Rows from block 3 of a small class-conditioned image diffusion model, named by matrix and row number. Rows with one number within an expert belong to one neuron, the router's apart. Each number is 500 + 50 x the weight over its row's rms, rounded and kept within 0 to 999. All counts start at 0. Numbers have three digits each. After the name is the row's rms in percent of the matrix's.
Before each expert's rows are labels from the 100 images, of 14976 (inputs lightly noised), where the router gives the expert most weight on average: "patch colour" is the nearest of a few named colours to the mean colour under the peak; "strongest on" is what is common among them. Only what is clearly more common there than usual is listed. The data: scattered letters and digits in many colours. In brackets: how many of the 100, against the usual share in percent.
# router: router (model.blocks.3.mlp.router.weight, 16x192, trained with AdamW), inputs 128-191
# up: expert up (model.blocks.3.mlp.up, 16x48x192), inputs 128-191
# down: expert down (model.blocks.3.mlp.down, 16x192x48, transposed), outputs 128-191

# expert 6
patch colour: grey (29 vs 3.3)
strongest on: blue (89 vs 20); count: six (64 vs 16.4); purple (60 vs 19.7); black (56 vs 19.7)
router.6 135:510407563429555523463550476457424467485509439526424484504507508597428475489430564505570510523437546449497417415545522501608485514469510493447518447532589503531521516579441477519460533491562490
up.0 115:437452418500467516451474500498473496381510491546482483528570512492629603583486441534469513611473541484515516427462487488453521486471561533537556536514445442591396554496464580511541548445536498
down.0 118:516499498419509508529537449489398600627447586445534536568542486503559467479492524451536502463574502537619634525601524505478511511538437501515578504385546417539443558438519530483499485485557549
up.1 079:558446474435451466579524494511549446365426545465552551441431483502472391470505496504454537429529515515432587491431514521486438431511481424484525513522502357472464478526512533516523446497551562
down.1 088:494564430562403490543490553556524406476516427471518501478454546473436585598440538487540502615496481531536423479415545451483471502465535551471508501443493590432534414418453568525517485477521501
up.2 118:463486569518510506520501568482459545575521523482422478534473491474536390465470538461552485493514456540516468542526524528508575496485451501491475499506506583407551404533561467442471503500430474
down.2 100:511483488500457615505503515561543475452587495479477480507474601532400450452570571441583527581547391519551427464494437515514446539489530418518564450511467514541455489408480521531475452477417540
up.3 093:544439479486550524524565550468515516465616551472489546505549530470590499482485483549514438533442510475587508424476503523502390511443577531502470554520507576498569500524439509528455487528557503
down.3 092:466462548589449490515522518485536509476554452507485433476491519504444544481451448542471482513411534453537516569464539465518594592428524508517491457647438469509413466622528489511503504505522568

# expert 13
patch colour: brown (71 vs 11.7)
strongest on: pink (60 vs 19.7); yellow (59 vs 19.5); orange (56 vs 19.3); white (46 vs 19.4)
router.13 082:534588566453499511506386528571473479553514449479555565382409514487503501540520520520436478532445568482475618427516522464500496530465559502529561506586334523471509556433492482446451551475530481
up.0 098:467488512345522445553493540497452543507440482411489583487439524533531416476455579578480535494599507444567437482507482541490496457564525543448466557463536464435411456444480514530386439529533465
down.0 107:540487501586428449450606580512419450516509489524499535477425459614535537513457386430442518559514535533499510546530517475564522583371463366529436497469438482527458476627493491513430439560514473
up.1 105:521453476456503453470605504506459536400500469499568482503511594486479520511462493415491510469499433474495499438476506471476474618443479587528485454439520530610563598465508558495518507553440455
down.1 096:562500424500550490528419521569434530496516654532453541458582446467545329477463466491456532444439556555518510501449562545487445510493521465623409451451497442569424477522494534527515391422516535
up.2 116:478424487519506489510546447484412507421509512410500567564483500531509501476466481475506472615525517471455575428432483457459494549533481554474498576449537494526486622580514532496477447498538514
down.2 104:444411518556453525523430465455497534586608438483457463504493479494478428371508479468438459413493466436487608522472564432470505512506484554437464456486507509511391551571474532519526490510544460
up.3 089:495485465429523433556390512514490510446427417433489541462444505526491423496555558511529513512490501470511413515452456465564520521549481538438507513477482495341399411530559506494447526529489496
down.3 094:533568462446447544598482520522560404557401636518572546474430413469494428484434486505445524510595496518526539530465523499435558515478556509526459492401508539511584560368488538541511563506441453

# expert 5
patch colour: red (33 vs 0.2); grey (30 vs 3.3)
strongest on: red (93 vs 39.4); count: six (83 vs 16.4); brown (77 vs 19.9); black (64 vs 19.7)
router.5 159:511543526383524523585561480475440537434522475425530566559450531490482443447400522565472451530582517452504407493580487516541521507423567513421474462517544482449472411505530518412430430491528454
up.0 102:425493438543528582510550471602408488437509479609510505599554440512539526459454461407446484593538510616439511520514450449451517566512556519506616476445494460511560519558481534428476410528532518
down.0 099:562535422494430458491540520406583450469628540604532517402489466533583578506532523450468550533503458451536421625527504464494491623480562480485493439463537451512508608536451477576489473570510486
up.1 106:523568480444419496517507435533534523462436489523600525526494450557529517511481483458514515533580495539474497455499439490449498462539440564536552450400448477476415523447429489530531422465547514
down.1 116:497511504533496544465519518549578501545509430446442618517472573476558460467488503539552521499516464554427476508515546413457495590419540488526607480583569454539419508536551508506532476433527443
up.2 084:491435488456524481518474550554532530571504394524475483448543535457463536541347479485523598511456410485485476544474357420543511545480529545506467512459497625433548450528531486515412419586425442
down.2 092:418499461471532515476520484503559478446519514535484527459368513495456488485436561540470504548516628426443422469519454495423581469521492479420477545409535595440548489445472492568471484560472584
up.3 105:604449443528444462521576495505511422499519433454622551508526476470547528437522492421479506459473638484444502471404578481475435539526594501467477539518538486590496493513462531476541466468591566
down.3 098:587364474480402446361436522497482468534533383534456518491445509473525433414500460561575410454455493549419521484487525520447477432557470430543439555573500478615422492527462501467478485449547458

# expert 9
patch colour: white (73 vs 26.7)
strongest on: count: two (67 vs 16.6)
router.9 080:518496484442514496511453469546512495559500476509560528484514484527541519464523499469437500559473581486494531442523536445523484425473543463585560478554335511471512556559459500422624581483519506
up.0 097:529481377522524482633498439619433471505472500449514498575515442514492399536584462474485535484512514558371502561498489445468542621482509481500538459448524467361531486558511550415490471584551489
down.0 093:550482529558454439472469510451435426601501488512559518595437573485605518651562497528573525578438464586498505475530506495439477540548429498478492483547489592522434543536564541471478501521470507
up.1 092:491467440386515501609527542516496563461525462471466461539519557503558421453464506606493381554510462521506460517556492467481473510525497525528462511556574520486530559446537533398458518518495444
down.1 090:545592471534513428471473482495477538558472575537443543485536576528569535510496549468490467416571500437480565539494450519435546457481476419510518582549510439572495512592546450471551457496541543
up.2 088:493472464417486480493474503571431507491546543526495593465551551544515549533502531585469522491549476464512548522515456473495567612476563527507541517492578468466458437507489514479399495483483436
down.2 097:515458464573474528436515467530462486401562500542431475479437530532499525393551524460544440513507560501456419492506633483461536524526513502511416554664527634416502445377455505423543520529496469
up.3 076:448420501502551495483556476441412438498502531456478539606479469573454455526475526482547531464504538451474556492539451557499592526437490506498516553507576397601495539551455564499454438464516475
down.3 083:531502496443531587473514489571582464563556451476626515484493461557483512512525513500485490471598527545485435450590467487518461461460495475553565425451483482541524472482517539461509522541484478